Rows from block 8 of a small self-supervised image encoder, named by matrix and row number. Each number is 128 + 24 x the weight over its row's rms, rounded and kept within 0 to 255. All counts start at 0. After the name is the row's rms in percent of the matrix's.
Before each channel's rows are labels from the 100 images, of 14976, where the channel reaches its highest value: "strongest on" is what is common among them. Only what is clearly more common there than usual is listed. The data: numbers of one to four digits printed on busy colour backdrops. In brackets: how many of the 100.
# conv: 3x3 conv (model.blocks.8.conv.weight, 160x160x3x3, each kernel summed), inputs 0-79

strongest on: length: four (70); the digit 0 (47); monospaced (39); black ink (33)
conv.1 121 [138 131 153 131 130 127 153 130 147 110  97 135 133 117 137 124  76 150  87 120  97 134 106 132 135  87 116 141  78 178 101  74 131 140 140  67 114 136  86 127 129 161 132 124 133 115 105 140 102 140 115 174 149 139 140  92 125 173 141 110 145 130 166 137 135 156 134  97 147 183 125 133 126 117 127 109 115 122 112  89]

strongest on: bold (74); black ink (54); the digit 6 (48); last digit: 6 (33)
conv.21 108 [116 114  88  96  96  93  59 137 121  94 116 136 102 124 163 133  93 133 119 119 116  71 136 138  98 145  86  69 108 161 146 130  95 166 150 131 109 120 127  81 152  95 105 121 178 131 119  85 136 117 144 125 123 109 148 112 120 127  80 120 113 147 100 129 118 131 157 123 120 135 129 156 111  71  86 120 102 147 151  79]

strongest on: white ink (42); last digit: 6 (35)
conv.65 109 [131 115 137 100  93 129 118 155  79  79 108 154 142 116 153 143 131  96 125 132 120  95 136 100 126 119 116  95 102 134 140 132 132 157 162 151  87 133 123 102 182 102  83  97 150 135 124 112 129 121 145 130 111 167 118 143  81 125 110 119 137  99 102 104 116 125 144 133 161 111 164 120 135 112 128 142 103 105 169  82]

strongest on: white ink (63); pink ink (25)
conv.36 133 [119 101 128  82 127 140 140 126 117  97 105  99 141  92 130 114 129 161 100 136 134  74 115 114 127  91 120 136 146 141 138  93 105  99 145 124 178 110  75 110 121  96  90 109 103  97 114 149  97 155 118 110 131 127 143 137 123 113 108 104 159 109  97 124 104 112 104 115 161 107 106 139 158 129 149 131 117 114 136 124]

strongest on: white ink (35); first digit: 7 (26)
conv.126 088 [128 129 144 111 109 109 147 132 102 103 161 159  80 130 138 132 116 143  83 130 140 106 131 141 104 158 108  94 131 124 153 120 115 142 131 128 135  99 135 116 111 105 106 129 154 119 186 146 186 148 125 108 120 119 153 127 131 126  89 144 132 133 107 115 121 111 128 166 131 111 160 165 105 100 128 145 104 139 120 157]

strongest on: white ink (63)
conv.143 088 [140 141 182 101 151 149 171 143 118 102 116 197 123 123 109 113 140 110 102  93 103 146 141 117 118  89 143 159 103 121 137  91 153 107 141  65 103 108  88 159 101 156 116  90 100 106 132 175 162 147 134 146 144 153 138 138 109 126 196 104 148 149 158 152 117 151 109 117 156 122 139 135 146 179 198 142 132 152 135 136]

strongest on: black ink (38); white ink (37); last digit: 9 (26)
conv.157 092 [113 138 117 104 125 126 152 140 148 109 103 131 153 115 121  99 145 157 126 152 100  99 100 102 157  79 129 126 149 122 135 128 112 104 152  97 150 150 103 151 119  99 127  80 132  65 113 150  69 123 100 119 130 123 133 134 129 106 162 106 128 114  82 127 108  96 138 116 163 117 118 115 178 137 122 144 141 121 139  94]

strongest on: on a plate (77); length: four (68); black ink (54); the digit 1 (47)
conv.62 102 [130 152 130 122 105  90 189 150 138 106 111 171 142 132  97 130 130 151 166 147  52 113  98 133 102 123 136 128  78 118 131 149 105 125 141  88 129 200 141 156 117 124 136 116 131 130  88 159  67 165 103 118 124 143  99 141 167 133 154 101 131 118 114 159 151 127 140  82 158 123 155  94 166 120 142 141  98 115  88  77]

strongest on: white ink (49); the digit 7 (45); first digit: 7 (38)
conv.136 096 [126 140 154 116 138 110 147 115 173 146 137 135 109 121 112 133 182 139  57 125 117 120 161 103 110  99 141 146  67 109 104 133 113  97 104  89 163 109 132  98 118 135 133 146  90 145 151 130 126 160 146 126 113 134 149 141 103 129 139 110 172 115 152  97 189 138  83 125 127 135 137 137 125 203 198 133  99 140 110 136]

strongest on: white ink (48); black ink (26)
conv.103 092 [133 176 149 136  97 109 184 123 108 115 164 133 104 143 123 152 162 110 133 112  93 128 135 127  97 131 102 143  84 123 126 141 106  97 137 115 110 154 131 157  87 146 139 113 111 147 114 155  97 118 137 140 112 138  92 105  93 122 155  71 139 122 144 169 125 158 117 101 133  67 140  99 139 136 153 131 111 137  88 129]

strongest on: white ink (54); the digit 9 (51); length: two (51); first digit: 9 (38)
conv.106 088 [137  89 146  58 135 140 128 143 116  97 119  99 154 124 128 122 143 144 109 166 154 123 111 113 125  61 139 105 109 114 118 138 128 112 142 138 170 161 141 103 151 139 117 145  94 114 135 129  92 152 130 101 121 155 118 137 116 119 101 127 148  60 120  77 151 146 108 120 149 106 145 126 127 130 149 117  69  78 144  95]

strongest on: white ink (64); length: three (50); last digit: 6 (28)
conv.13 096 [109 110 111  97 148  94 114 163 125  92  90 161 147 122 152 129 157 140 127 119  74 116 160 135  98 137 150  91  75 118 147 139 102 125 125 107 118 143 130 110 166  80  80 110 160 131 116 131 126 116 149 143 119 123 143 145 128 135 121 101 144 128 118 116 147 121 144 145 153 111 137 135 153 160 156 126 123 149 170  83]

strongest on: white ink (34)
conv.146 103 [147 125 126 100  86  82 148 125 128 101 196 116 101 125 126 100 119 158  88 125 163 108 142 152 118  98  89  93 137 129 150 121 132 133 163 124 136 111 148 114  88 114 138  88 128  91 153 146 163 139 128 107 109 110 154 119 138 122  44 132 145 150 107 128 103 132 114 110 147 138 125 160 132  78 126 164  96 153  96 129]

strongest on: on a plate (82)
conv.43 104 [132 131 143 135 167 137 138 144 112 115 114 180 121  85 107 128 163 133 122  94 113 140 146 128 119 183 175 135 118 110 124  99 132 119 129 119 112  97  74 143 106 107  67 121 132 139 113 151 165 127 140 137 113 134 139 160 140 111 165  99 122 143 115 125 126 113  92 170 124 106 162 135 125 183 160 149 145 133 113 182]

strongest on: white ink (53); first digit: 9 (25)
conv.112 099 [127 119 136 135 120 101 130 140 162 139 116 163 149  93 119 121 132 134 138  71 146 111 136 121 139 110 135 119 123 125 110  75 156 116 108 113 122 124  80 117 129 116 149 102 133 110  86 115 133 143 135 158 103 148 121 123 150 149 137  61 141 134 127 114 132 134 133 101 159 168 156 100 143 145 138 128 113 141 126  38]

strongest on: white ink (51); first digit: 1 (30); pink ink (26)
conv.115 088 [153 129 144 117 106 128 123 146 116  99 133 174 115 108 163 155 108  89  96 107 104 101 121 131  92 146  97 149  91 134 146 115 118 132 191 132  99 105  99 125 140  92  69 107 140 159  99 138 122  98 131 115 153 128 103 136 133  99 102  97 120 107 119 153  98 142 134 150 173  95 160 117 172  95 114 158 146 108 149 128]

strongest on: bold (79); white ink (56); the digit 6 (47); last digit: 6 (37)
conv.26 111 [105  97 104  85 129 113  89 155 114 117  97 122 143 118 154 126 139 119 134 141 106  97 111 133  98 104 142  82 104 106 120 154  94 133 161 138 146 150 151  89 183  66  95 125 125 111 125 117 103 150 120 114 116 132 121 143 151 116  96 113 116  66  96 110 148 142 132 141 142  98 133 122 134 136 121 117 111  92 169  97]

strongest on: on a plate (80); length: four (58); white ink (49); pink ink (28)
conv.138 102 [179 134 128 148 132 133 133 109 117 113 151 118 121 112  79 109 130  88 132 114 166 141 125 117 177 116 135 139 156  92 133 107 164  93 136 150 104 118 107 147  89 151 144 116 106 138 126 135 148 132 108  95 129 131 135 154 119 106 117 110 106 123 140 128  93 115 114 104 128  91 133 129 175 139 143 175 141 127  99 115]

strongest on: length: four (64); white ink (58); pink ink (25)
conv.92 098 [118 131 111 114 151  67 132 121 109 110 127 106 108 132 146 124 117 186 117 122 136 104 125 143  80  99 132  92 106 141 138 111 110  87 114  99 209 160 132 114 124 106  95 179 117 116 129 136 116 179 108 139 137 103 144 111 183 176 103 124 130 138 128 157 161 166 136 108 147 125 110 147 114 129 131  91 119 150 138 101]

strongest on: white ink (53)
conv.158 079 [185 134 137 106 144  74 136 118  79 100 130 121 100 106 143 123  84 145 105 107 141 139 105 125 118  98 137 122 112 124 143  80 173  88 135  90 187 132 114 120 119 114 103 169 100 106 125 149 137 167  95 111 158 121 147 150 164 169  79 128 127 127 131 112 116 122 115 117 172 107 131 150 133 131 131 125 118 131 116 120]

strongest on: bold (76); white ink (53); length: four (52)
conv.152 117 [106 110 101 115 127 100 142  89 125 114 121  56 118 115 123 149 125 171  94 127 100  97 128 119 107 118 139 134 124 139  84 130  85 129 117 129 189 130 129 100 126 133 115 151 110 159 112 130 104 161 109 123 131  96 141 115 153 142 108 116 155 129 107 102 147 144 105  71  80 135 101 138 134 126 129  89 104 128 101 112]

strongest on: on a plate (100); length: four (55); white ink (28)
conv.33 107 [155 129  93 137 122  59  97 107 109 128 110 150  97 116  74 108 124  82 111  90 116 118 127 139 130 122 145 109 140  73 123 112 166 124  91 103 132 111 136 112  99 114 107 127 126 145 119 117 153 132 103  80 125 103 117 151 176 119  94 122  73 131 125 114 114 130 133  81 125 130 122 124 155 147 122 143 120 110 117 131]

strongest on: bold (95); black ink (38)
conv.156 109 [128 114 136  53 102 144 133 145 109  95 129 126 118 140 161 103 114 143 113 165 144 100 104 134  90  89  94 111 132 140 136 151 112 168 221 147 138 144 152  97 153 120 104 105 118  80 147 151 109 137 127 110 147 137 121 119 127 109 104 158 121  88 109 137 114 137 115 125 139 108 139 137 128  81 113 127 110  94 130 126]

strongest on: on a plate (99)
conv.31 130 [141 116  84 143 119 104 110  94  98 111 130  88  91 126  90 117 138 106 118 124 128 111 132 150 131 131 111 112 141 102 127 122 134 122 106 144 151 109 127 106 103 140 127 131 120 159 133 126 140 122 115  46 124 106 138 143 162 102  63 122 105 132 129 115 116 152 120  87 103  95 119 146 144 139 130 136  83 123 118 125]

strongest on: length: one (61); white ink (48)
conv.118 098 [137 106 156 145 124 160 122 133 110 130 100 141 146 103 135 164 107 116 160 142 145 144  83 120 143 154 143 108 125 122 106 112 159 127 145 163 124 154  82 155 155 102  95 136 142 154  98 127 127 140 103 144 119 207 120 125 142 138 139 136 124  87 109 107 131 154 138 151 137 117 206 116 112 108 125 125 128  69 135 110]

strongest on: white ink (57); pink ink (26)
conv.19 121 [121 129 123 122 143  85 108 128  84 104 141 122 123 118 153 144 132 142 160  89 170  99 125 137  86 109 127  88 147 126 127 107 133  90 124 125 204 141 132 103 130  93 101 197 118 130 109 120 136 167 128 113 135 116 115 129 216 171  99 114 113 131 107 141 150 169 133 102 148 112 132 119 127 131 127  97 106 137 150 123]

strongest on: bold (77); white ink (30)
conv.93 111 [ 99 137 117  91 117 132 156 138 149 137 112 148  99 125 128 110  95 162 138 148  96 129 110 141  72 142 111 111 126 114 149 145  96 151 144 116 125 161 155 131 133  83 125  90 143  91 143 165 125 149 112 109 143 116 140 105 108 110 143 155 116 119 119 136 132 100 126 145 103 123 131 140  79  82 102 115 108 121 126 161]

strongest on: on a plate (76); length: one (56); white ink (52)
conv.0 083 [132 124 127 120 127 110 118 132 142 106 124 156 127  95 111 113 147 123 155 100 168 101 136 101 176 117 155 111 188 139 115 122 167 123 110 120 122 135 137 132 121 127 153 107 127  98 100 113 142 148 120 133 123 125 111 158 146 126 133  89 117 127 103  98 126 107 138  84 138 149 139  91 170 155 140 148 114 136 115  75]

strongest on: white ink (37); black ink (27)
conv.132 084 [118 121 138  97 100  94 126 125 141  98 158 125  96 128 132 129 142 137  42 129 123 104 165 114 116 112 118 104  66 131 122 123 117 138 110 107 127 109 131  90 124 152 131 129 141 123 170 105 178 152 147 134  97 131 179 123  88 140  94 122 163 143 128  89 145 126 111 113 122 149 140 173  94 115 152 123  64 156 126  83]

strongest on: on a plate (81); length: one (57); black ink (47)
conv.139 083 [115 114 106 128 154 126 155 109 180 140  85 117 146 115  79  79  92 167 103 118  69 142  92 106 146 100 165 166 139 112 108 108 121 123 118  57 135 143 106 151  91 146 121 103 118  96 113 148 115 117  69 128 147 106 130 122 132 126 164 102 123 134 125 102 119  98 109  93 106 165  93 114 156 137 117 127 139 118 100 140]

strongest on: bold (75); length: four (60); black ink (57)
conv.4 099 [116 122 110 116 114 106 103 171 124 110 106 147 154 114 143 122 142 141 182 109 120  89 147 129 115 117 121  61 122 138 132 108 138 123 106 129 118 187 108  97 148 103 110 103 170 112  93 111 123 119 151 150 108 146 145 128 136 167 140  96 126 134 155 121 133 156 156 118 143 116 162 134 131 137 138 106  91 147 163  50]

strongest on: on a plate (76); white ink (49)
conv.114 094 [175 149 152 119 134 105 150 103  89 114 154 175  97 123  89 112 120  89  92  94 138 155 126 139 128 113 132 123 126  90 141  82 166 105 154  99 106  98  97 136  74 134 120 122  97 118 139 156 168 138 110 109 152 133 128 136 144 134 121 113 125 129 175 143  97 155 107 105 148 104 136 132 148 153 156 174 124 134  91 129]

strongest on: bold (75); black ink (46)
conv.16 102 [121 118 149  62 147 132 154 143 113 105 105 107 155 113  96  79 115 141 135 148 134 133 103 106 104  46 156 103 126 103 111 112 134 100 110 103 134 196 116 133 108 134  98  99  80  62  94 177  83 137 113 121 128 152 103 111 111 129 130 144 112  71 137 114  97 138 100 115 121  93 137 107 105 113 134 103 103 105 118 123]

strongest on: bold (77); black ink (60)
conv.6 101 [125 150 161  89 129 142 196 141 121 106 118 113 149 119 113 117 109 162 120 153 119 134 111 109  98  88 136 172 109 122 132 105 126  98 124 117 123 167  88 149 106 139  84  97  94 116 109 204  84 138 103 143 142 150 121 124 100 138 171 134 140  95 164 135 104 122  88 135 144  79 136 125 119 106 140 140 146 109 119 153]

strongest on: bold (81); white ink (47)
conv.119 078 [125 134 118 124 100  82 116 135 128  90 147 190  87 133 130 115 183  99  68 126 113  94 168 151 114 144 111  89  81 104 154 139 109 143 125  98 110  97 161  84 123 104 123  97 141 104 159 104 156 118 156 129 117 101 136 147 135 130  98 113 139 154 142 120 127 109 133 129 137 123 143 131 151 159 157 163  92 150 123 106]

strongest on: bold (85); white ink (35)
conv.149 140 [120 130 153 117 119 164 130 128 109  97 158 118  99 131 160 144 132 150 119 134 153 108 116 156 112 138  90 129 157 139 136 143 104 144 200 135 186 101 140 123 128 115 111 144 104 125 132 139 116 133 127  92 145 123 120 134 179  99  87 144 119 121  82 155 117 122 103 154 138  87 131 127 141 115 120 138 149 114 117 212]

strongest on: length: one (59); white ink (49); pink ink (27)
conv.104 117 [116 122 146 117 127 101 119 127 154 124 143 153 120  86 121 116 122 127 113  57 162 119 129 124 147  94 133 127 141 121 117  59 150  97 120 101 133 101  95 111 123 105 141 116 106  98  78 115 137 160 118 140 103 127 105 127 163 150 121  59 133 131 105 120 126 106 112  96 160 173 136  91 141 145 131 146 122 126 117  76]

strongest on: bold (83); on a plate (66); white ink (29)
conv.107 098 [122 131 148  90 140 155 147 145 134  96  95 139 121 105 150 135 124 160 120 118 113  87 129 128 102 147 124 144 129 132 143 132  93 117 182 117 157 122 105 136 150  78  63 123 119 122  86 153 100 120 123 121 145 124 114 147 167 113 114 108 136 101  86 165 128  93  99 152 160  66 129 113 172 119 126 162 177 114 148 164]

strongest on: on a plate (98); length: one (75)
conv.7 110 [124 107 100 153 148  82 152 102 170 159 112 147 126 128  67  79 110 153 131 115  88 171  92 123 128 131 171 157 139  95 113 123 139 132 109  77 126 131 135 139  89 140 136 119 122 106 135 145 150 174  63 136 147 115 128 130 147 142 137 136 124 146 133 131 144 118 118  90 106 176 124 121 148 137 118 111 126 119  83 133]

strongest on: white ink (56); the digit 9 (52); length: two (51); first digit: 9 (42)
conv.63 083 [135 119 147  89 127 128 171 127 145 138 126 136 112 138  96  89 125 117  82 160 156 135 105 119 129  95 151 128 128  96 106 146 129 111  91 130  95 167 162 121 118 159 136 108 106  90 187 153 132 150 116 119 135 140 120 108  96  98 149 155 124  69 154  95 141 143 111 128 106 151 129 120 105 120 142 110 104  84 113 114]

strongest on: length: one (59); white ink (46)
conv.53 095 [137 142 124 134 140 133 151 119 113 133  97 179 125 112 130 161 106 119 123 106  82 128 132 123 123 193 151 131 106 129 124  82 136 123 101 124  96 107  84 156 121 133  90 113 173 171 140 139 172 121 123 166 120 154 157 119  85 140 161 113 136 149 144 116 125 142 134 152 126 123 161 148  76 120 155 128 124 151 122 111]

strongest on: white ink (63); first digit: 7 (31)
conv.35 084 [129 107 160 124 114 138 136 122  64 114 122 124 107 120 156 171 102 112 126 142 167 141  89 128 129 122 116 104 109 120 116 100 130 112 155 169 167 134 101 120 139 128  94 167 114 166 143 121 123 135 101 106 114 168 131 114 139 129 103 140 122  63 126  87 127 168 120 148 148 102 188 139 109 106 140 127  91  73 126 104]

strongest on: on a plate (68); black ink (53)
conv.84 094 [136 129 102 147 138 127 140  92 117  99 141  83 108 118  76 106 141 139 106 136 133 122 131 143 147 122 128 147 154 121 130 117 125 124 116 141 149 134 124 127  94 173 137 116 109 150 134 152 134 143 102  63 133 102 143 154 140 102 104 116 120 149 128 119 122 126 104  74  94  89 103 154 160 145 140 146  88 142  89 144]

strongest on: bold (77); white ink (57); the digit 1 (45); first digit: 1 (27)
conv.78 082 [134 123 131 131 111  97 134 119 125 106 118 120 102 129 112 166 127  89  75  98 102 120 116 141  90 123 116 159  88 116  99 132 115 111 133 153 127 121 117 139 124 142 114 169 130 196 106 122  65 127 112 118 147 131  93 116 158 128 102 107 128 105 125 135 142 177 144  51 141 126 148  90 154 128 127 104 111 109 115 111]

strongest on: length: one (60); white ink (52)
conv.41 096 [161 117 140 171  99  85 144 100 122 134 160 143  73 150 107 138 131 109 116 131 159 143 120 120 123 124 126 108 126  96 115 145 156 126 126 158 124 121 174 120 117 135 159 153 101 150 170 137 161 158  96  99 149 140 128 120 143 132  77 156 125 104 159 123 144 163 135  84 128 110 155 135 132 122 138 136  86 113  84 127]

strongest on: length: four (84); white ink (51); pink ink (26)
conv.77 107 [124 148 152 118 124 112 146 141 107 105 118 119 126 101 178 144  78 160  78  92 115 112 108 133  99 118 117 116  82 154  97  88 109 126 159 112 130 117  77 104 146 107  80 139 126 125  82 141  95 142 120 153  85 136 114 105 139 157 106  91 138  86 130 141 121 147 110 136 158 105 133 118 110  99 112 128 137 103 125 103]

strongest on: white ink (45); last digit: 6 (26)
conv.11 103 [132 140 191 104 109 153 169 146 105 100 102 145 145 114 152 156 100 126  89 136 113 115 110 110 126 108 137 137  57 148  99 115 127 136 162 124 101 122  88 130 154 119  89 111 116 143 110 158 102 140 123 150 108 188 117 130  90 136 131 120 163  97 110 123 114 126 119 138 171 116 152 121 121 111 145 135 135  96 127 106]

strongest on: on a plate (91)
conv.58 117 [143 159 142 146 111 108 142 135 135 119 123 140 119 110 150 155 123 113 117  80 114 117 118 152 104 133 106 150 110 117 143 105 121  71 161 142 123 128  94 131 128 102  76 157 122 156  78 142  81 126 102 131 131 128  97 116 168 131 122  83 111 108 135 192 129 149 115 130 159  94 135  86 165 130 103 148 181 103 127 141]

strongest on: bold (73); white ink (63)
conv.79 081 [126  80 104  93 127  93  86 146 109 105 100 123 139 134 151 116 152 138 130 150 111 120 146 141 120  82 126  70 111 118 149 151 129 128 133 130 160 138 158 105 163  74 121 142 136 109 139 118 121 123 130 106 119 125 168 144 132 136  84 108 140 128 119  86 143 147 152 115 157 104 120 171 152 144 133 106  82 144 172  43]

strongest on: black ink (47)
conv.38 119 [138 125  91 108 104 103 123 104 138 123 113 131  76 115 128 100  78 134 126 109 123 112 111 172 132 144  89 122 128 143 155 100 129 130 147  91 132 107 112 134  88 106 123 105 133 105 121 141 114 132 109 117 142  67 127 115 154  97  85 143  93 185 117 172 113 105 129 124 115 160  85 130 126  87  83 131 139 145 109 143]

strongest on: length: one (70); white ink (65)
conv.125 098 [157 132 124 202 131 118 139 103 124 145 135 110  93 126 134 164 108 150 141 137 128 171  88 124 128 169 142 151 113 123 117 129 139 113 138 168 157 134 134 164 140 133 139 183 116 181 119 143 113 174  79 119 130 162 125 125 120 144 116 129 134 106 122 128 159 141 142 132 142  82 177 128 169 120 117 136 137  87 114 146]

strongest on: bold (76); black ink (74); length: four (68)
conv.133 095 [145 153  99 145 110  81 115 164 120 124  82 153 137 129 127 115 138 110 126 118 105 110 113 201 120 150 114  74 113 113 147 132 137 116 125 118 126 163 134 125 115 110 111 105 151 145 119 132  67 101 133 146  84 132 100  99 205 117 108 129  90 129 172 171 121 151 134 149 132 131 140  97 144 119  91 139 163  99 144  78]

strongest on: white ink (63)
conv.66 099 [149 135 142  70 129 118 167 128  83  93 121 140 125 120 105  86  91 105 103 124 133 164 109 116 112  43 132 127 104 107 163  99 159 120 157 115 104 144 114 146  95 133 102 109 122  78 138 174 139 137 105 128 160 134 130 123 106 142 127 129 124 122 164 137  65 166 119 120 141 105 133 140 126  95 125 151 111 122 114 107]

strongest on: bold (85); black ink (34); last digit: 6 (30); ink: white (25)
conv.76 100 [116 118 111  85  97 132  98 140 150 105 114 141 111 118 156 121  70 147 144 119 124 102 120 130 121 150  88 113 129 174 139 118 110 180 162 122  85 136 116 111 141 120 127  72 177 117 106 103 132 115 133 130 146 132 149 108  97 103 115 124 123 157 103 139 112 124 131 124 107 162 136 149  86  57  85 108  81 142 135 106]

strongest on: bold (87); black ink (46); last digit: 6 (29)
conv.102 101 [101 113  86 104 108 124 120 143 156 134  95 142 125 117 135 109 108 143 176 162  93 128 111 112 105 117 119 113 132 128 138 151 105 162 141 125  98 177 145 129 157  71 128  86 157 100 107 132 114 131 109 120 150 134 147 118  99 113 140 132 117 119 112 122 133 111 149 125  98 146 142 140 100  90  97 104  66 127 139 102]

strongest on: white ink (50); pink ink (32); first digit: 1 (30)
conv.73 086 [156 154 170 136 130 127 128 120  73  91 157 145  94  95 148 160  99  99  95 119 165 141 101 131 139 123 115 136 111 125 125  87 145 109 183 156 132 117  89 128 127  95 100 159 127 140  99 144 121 152  94 131 122 158  94 118 138 157 108 107 127  83 108 144 120 133 112 133 182 100 179 102 153 124 115 160 128  96 106 110]

strongest on: on a plate (99)
conv.37 072 [164 158 151 112 109 110 125 148 141 131 156 146 144 108 157 123 122  72  91  86 140 115 130 171 118  92 115 131 112  96 139 100 144 101 180 116 129 135 108 115 126 123  99 119 116 124 111 127  92  92 134 113 129 121 109 101 182 119  93  94 104 104 147 172 100 141 102 128 159  91 127 103 166 132 106 143 171 122 150 133]

strongest on: on a plate (67); length: four (67); white ink (36)
conv.147 105 [106 110 109 113 118  81  90 116 116 121 106 120 126 135 131 150 113 127 106 108 110 100 110 128 105 104 133 108 104 127  86 141 105 135 127 105 162 127 144  89 143  90 121 166 122 144 106  97 104 149 108 125 128 104 131 104 174 144  90 117 122 131  94 124 150 149 144  71 121 150 106 121 129 111 103  87 121 103 128  71]

strongest on: length: one (53); white ink (47)
conv.100 093 [157 146  99 158  83  84 121 125 127 105 133 152  95 129 126 158 108 131 112  82 116  93 152 154 120 169 101 118 114 137 129 105 152 123  95 126 101  79 121 127  96 132 136 118 174 163 126 109 167 122 137 162 119 131 161 121 124 151 116  86 150 207 161 143 125 147 128 127 132 127 154 153 130  99 127 143 119 188 112  93]

strongest on: bold (92); white ink (58); pink ink (27)
conv.130 090 [124 100  84 132 126 101  79 161 136 107 108 156 145 137 146  99 170 120 143 143  87 118 150 143 102 102 129  88  96 112 141 171 120 146 138  96 136 168 178 111 155  50 135 116 151 108 127 119  90 129 139 109 151 107 139 142 161 128 117 124 120 114 125 108 141 139 172 116 141 109 123 131 181 140 133 119 100 136 161  72]

strongest on: on a plate (99)
conv.82 078 [136 127 128 137 143 109 156 115 171 151 122 133 143 112 107  88  75 148 124 106 102 148  80 118 138 134 165 154 130  91 118  82 133  73 133  66 134 132 107 155  94 155 127 113 128  92 118 145 125 157  66 158 127 120 104 111 140 145 157 111 106 136 129 124 116 113 103 128 119 152 117  89 128 118 102 127 171 118 103 129]

strongest on: length: four (89); white ink (51); pink ink (26)
conv.91 084 [114 135 129 120 145 134 158 116 158 114 104 106 142 112  97  90 110 154 103 120  90 126  99 108 144  80 148 172 125 129 122 114 113 101 140 107 132 148 103 159  92 151 123  97 117 106  94 148  80 120  87 122 119 132 120 128 108 105 163  82 116 120 100 133 108  85 108  94 132 119 126 110 170 119 135 156 148 125  94 118]

strongest on: length: one (52); black ink (48); the digit 6 (48); first digit: 6 (36)
conv.23 090 [ 86 129  96 123 108  86 115 126 183 125 122 131 100 119 102  90 115 140 123 127  82 114 128 143  95 150 118 121  78 123 138 159  85 162 133  70 118 152 165 103 120  93 167  94 137  95 137 102 118 137 123 113 133  72 135 122 137  99 102 139 123 143 129 144 143  94 142 105  89 155  79 135 127 103 109 110 115 136  99 152]

strongest on: bold (73); black ink (71); length: four (55)
conv.40 099 [140 142 126 137 119  62  95 135  99 118 134 118 131 136 142 115 129  94 135 142 149 114  92 159 116  88 136  95 145 137 115 156 144 149 166 132 154 150 171  77 126 114 128 134 129 122 118 120  94 139 106 115 123 129  77 117 198 124  71 144  64  92 115 136 111 143 156  77 134 105 129  90 142 104  86 117 119  82 122  95]

strongest on: white ink (36)
conv.52 119 [106 130 126 128 150 103 136 127 134 134 107 129 118  93 138 141 143 181 127  88 117 122 133 126  96 168 144 120 114 119 122 111 102  88 146 116 180 135  90 130 144  95  48 173 115 133  92 134 116 144 120 131 105 106 129 135 163 138 115  86 150  97 135 138 159 105  94 152 132 105 124 127 131 150 138 141 178 115 122 156]

strongest on: on a plate (90)
conv.141 084 [171 119 104 125 102 113 157 116 128 144 131 147  96 119 148 132  62 141 126 115 137 127  95 149 145 158 114 140 152 146 151  88 162 154 156 130 102  77 101 148 105 123 119  93 167 119 134 164 159 127  95 126 149 117 151 110 133 108 112 127 125 165 136 143  90 109 129 141 124 153 143 154 103  81  80 156 128 137 114 113]

strongest on: white ink (27); first digit: 9 (27); last digit: 9 (25)
conv.71 117 [140 164 142 115 147 137 168 145 152 113  84 202 146 133 130 122 108 133 124 137  61 127 148 144  91 156 132 152  99 137 137 117 132 133 144  74 103 149 107 167 145 159 108 109 149 121 115 173 127 133 139 164 187 137 149 128 129 139 189 137 138 171 171 164 148 143 138 127 137 155 127 144 128 136 156 130 151 171 146 123]

strongest on: on a plate (92); white ink (48)
conv.90 123 [132 127 115 104  92  86 102 126 116 103 169 124 106 143 145 110 149 114 130 148 184  97 122 158 133  92 106  85 186 142 138 152 145 156 179 144 153 117 175  82 124 128 151 108 119 100 147 124 152 142 120  96 135 109 115 138 179 130  63 150 106 127 123 123 114 138 135  84 132 134 142 130 152 127 115 143  66 113 104  74]

strongest on: bold (75); length: one (51); black ink (32); last digit: 6 (31)
conv.150 113 [121 122 129 114 100 124 116 143 103  87 143 193 100 127 128 126 151  96  94 115 113  98 145 116 100 171 119 101 105 118 144 128 106 156 149 111  88  96 139 104 129 103 106  90 143 118 139 108 166 104 150 113 135 120 115 146 102  86 112 119 128 135 102 121 107 117 132 150 133 120 154 120 133 130 137 149  94 127 130 132]